config.yaml
model: "image classifier"
crop_scale_min: 0.8
horizontal_flip: false
translate: 0.12
kernel_size: 3
widths: [64, 128, 256]
label_smoothing: 0.1
init: "xavier_uniform"
residual_init: "none"
orthogonalizer: "polar_express"
ema_decay: 0.995
steps: 20500
batch_size: 128
Rows from block 13 of a small image classifier, named by matrix and row number. Rows with one number belong to one channel. Each number is 128 + 24 x the weight over its row's rms, rounded and kept within 0 to 255. All counts start at 0. After the name is the row's rms in percent of the matrix's.
After each channel's rows are labels from the 100 images, of 14976, where the channel reaches its highest value: "top examples" is what is common among them; "peak on" is the class under the peak. Only what is clearly more common there than usual is listed. The data: rosettes with rotational symmetry. In brackets: how many of the 100.
# convs0: first 3x3 conv (model.blocks.13.convs.0.weight, 256x256x3x3, each kernel summed), inputs 86-171
# convs1: second 3x3 conv (model.blocks.13.convs.1.weight, 256x256x3x3, transposed, each kernel summed), outputs 86-171

convs0.243 082 [110 107 137 153 151 118 149 174 102 107 151 143 122 153 111 109  90 157 124 143 130 129  65 132 128 117 150 128 123 144 110 131 123 133 129  78 160 123 155 106 129 104 149 134  94 152  83 105 124 116 147 139  79  91 141 122 121 125 157  86 137 127 127  96 137 154 111 108  72 115 131 103 157 134  95  94 115 148 164 127 118 134  79 143 105 117]
convs1.243 083 [135 131 110 148 124 112 115 136 120 138 151 121 154 132 111 140 127 143 150 101 125 134 128 132 128 119  95 103 193 119  99 132  79 112 129 131 113 125 136  79 133 125 150 115 140 130  98 104 147 124  74 153 120 165 151 139 101  75  96 111 144 106 142 147 117 134 167 101 120 132 129 184 123 146 102 116 115  98 108 119 112 136  61 113 107 105]
top examples: earthy (51); pastel (46)
peak on: backdrop (98)

convs0.187 120 [123 124 157 163 134 106 140 153 128 146 145 129 118 117 107 102 103 110 179  85 153 105 116 190 123 146 169 135 157 136 109 116 143 156  85 119 147 146 141  91 133 132 101  93 121 154 131 113 156 127 151 130 124 114 119 161 103  82 127 134  88 115 144 150 101 129 118 111 156 129 124  98 127 114 123 155 120 139 107 108 147 159 145 134 141 114]
convs1.187 128 [140 108 112  94 157 115 104 146 118 139  98 154 113 163 147 154 171 129 111 100  99  57 153 112 148 141 131 121 144 115 101 118 140 164 201 128 102 113 123 146 153 126 133 135 153 103 126 134 125 135 133 101 141 146 142 130 142 152 109 117 133 117 123 161 142 118 119 134 142 145 120 174 119 130 117 111 110 129 142  91 118 139 149 120 110 141]
top examples: earthy (100)
peak on: rosette (96)

convs0.252 096 [116 106 149 174 130 181 122 128 145 123 143 175 177 124 141 167 121 145 112 139 105 132 152  55 147 104 143 123 118 177 101 101 137 105 113 155  85 123 116  82 132 146 107  92 163 120 114 128  97 150 116 117 103 112 132 192 137 151 177 110 129 147 143 128 134  98 137 124 180 145 151 116 121 103 126 129 106 124 108 124  89 159 111 152 130 135]
convs1.252 102 [174 123 102 110 154 131 127 135 112 153 114 134 165  85  54 174  96 103 134 139 101 115 105 112 120 154 145 146 102 137 129 100 117 146 128 129 155 143 135 144 122 165 157 126 151 137 103 164  90 127 124 124 132 120 127 116 123 112 145 148 124 136 110 145 121 103 137 152  69 143 126 139  98 127 108 117 123 121  84 139 178 156 135 111 121 100]
top examples: cool (66)
peak on: rosette (96)

convs0.81 093 [147 176 144 113 136 106 191 152 125 136 146 116 111 140  73 128 170 135 129 134 131 131 126 144 157 130 115 140 116 105 106 127 124 188 130 145 127 121 120 147 135 108 132 127 157 115 169 145 117 136 151 152 165 163 109 130  67 128 156 125 172 129 107 130 146 121 131 137 107 126 153 121 126 138 108 102 143 122 124 101 130 111 106  99  83 141]
convs1.81 089 [116 127 107 124 144 136 140 119  89 103 120 148 151 144 154 127 164  93 105 120 109 101 143 107 158 153  86 131  86 129 151 128 111  97 154 144 108 122  79 152 121 122 118 104 126 119 128  94 101 151 112 129 202 121 198 130 154 109 181  95 132 132  87 138 117 123 115 119 132 137 140 125 109 144  95 112 129 125  84 137 142 105 123 149  91 108]
top examples: vivid (67); dark (33)
peak on: rosette (87)

convs0.197 100 [107 129 147  76  71 247 129 124 131  77  88 142 236 103 109 121 140 118 108 119 132 125 141  97 113 151 151 140 130 151 148 126 114  80 136 115 131 135 160 142 117 132  70 108 187 149 144 127 169 130 139 132 161 171  97 121 135 110 111 117 100 106 123 157 151 121 132 117 121 144 139 123 108 156 129 124 130 125 106 149  83 133 142  89 102 131]
convs1.197 106 [149 136 113 133 147 119 148  86 124 164 158 145 208 131  75 127 160 142 118 101 144 152  77 102 141 130 106 139 122 212 124 134 109 119 126 114 159 133 149 154 124 144 147 117 100  98 127 123 101 143 143 106 142 116 129  91 118 148 137 163 100 165 125  88 112 131 114 135  99  99 124 107 109 127 140 165 132  98 138 127  88 170 123 148  92 157]
top examples: cool (98)
peak on: rosette (84)

convs0.212 102 [160 111 118 115 125 135 117 113 103  75 107 111 144 112  95 190 160 168 137 131 134 138 131 123 138 114 148 110 130 142 100 137 135  96 118 114  76  99 121 129 138  99 132 133 139 124  82  98  67 154  44 118 136 123 129 116 170  98  99 151 126 124 120  86 133 133 124 138 125 148 114 127 157  85  82 148 149 128 138  96  20 153 132 120 147 133]
convs1.212 105 [168 156  74 102 114 132 154 178 135  97 143 130 143 143 137 179  90 121 119 135  81 133 140 147 126 109 122 134 122  95 163 115 104 170 129 119 130 108 139  56  92 115 142 160 129 117 126 136 166 113 160 141 102 147 147 164 131  97 126 128 153  99 151 138 127 136 154 147 101 143 130 115 140 131  92 107 131 128 133 144 145 140 136 156 112 125]
top examples: vivid (33)
peak on: rosette (100)

convs0.188 087 [ 77  74 117 131 127 110 154 125 113 120 121 160 101 100 139 151  76 127 135 109  88 127 116 130  90 121 147 125 134 150 107 132 143 112 130 124  88  89 127  88 121 109 107 126 112 126  98 114 119 134  99  95  80  71 140 154 163 143 128 155 108 146 150 153  90 105 132 126 137 137 119 110 113  70 118 125 152 147  87 112 118 144 157 132 147 158]
convs1.188 088 [165 145 100 148 126 148 181 146 100  84 156 120 146 118 138 159 145 110 116 137 130 132 153 102 148 150 142 109 147 120 173 154  96 129  95 182 138 138 138 131 119 149 120 137 145 136 156 160 131 104 173 139 190 142 127 107  49 141 125 120 113 177 105 138 119 109 155 154 123 138 130 108 119 128 104 141 128 151 139 103 172 149  53 156 142  57]
top examples: vivid (42)
peak on: rosette (93)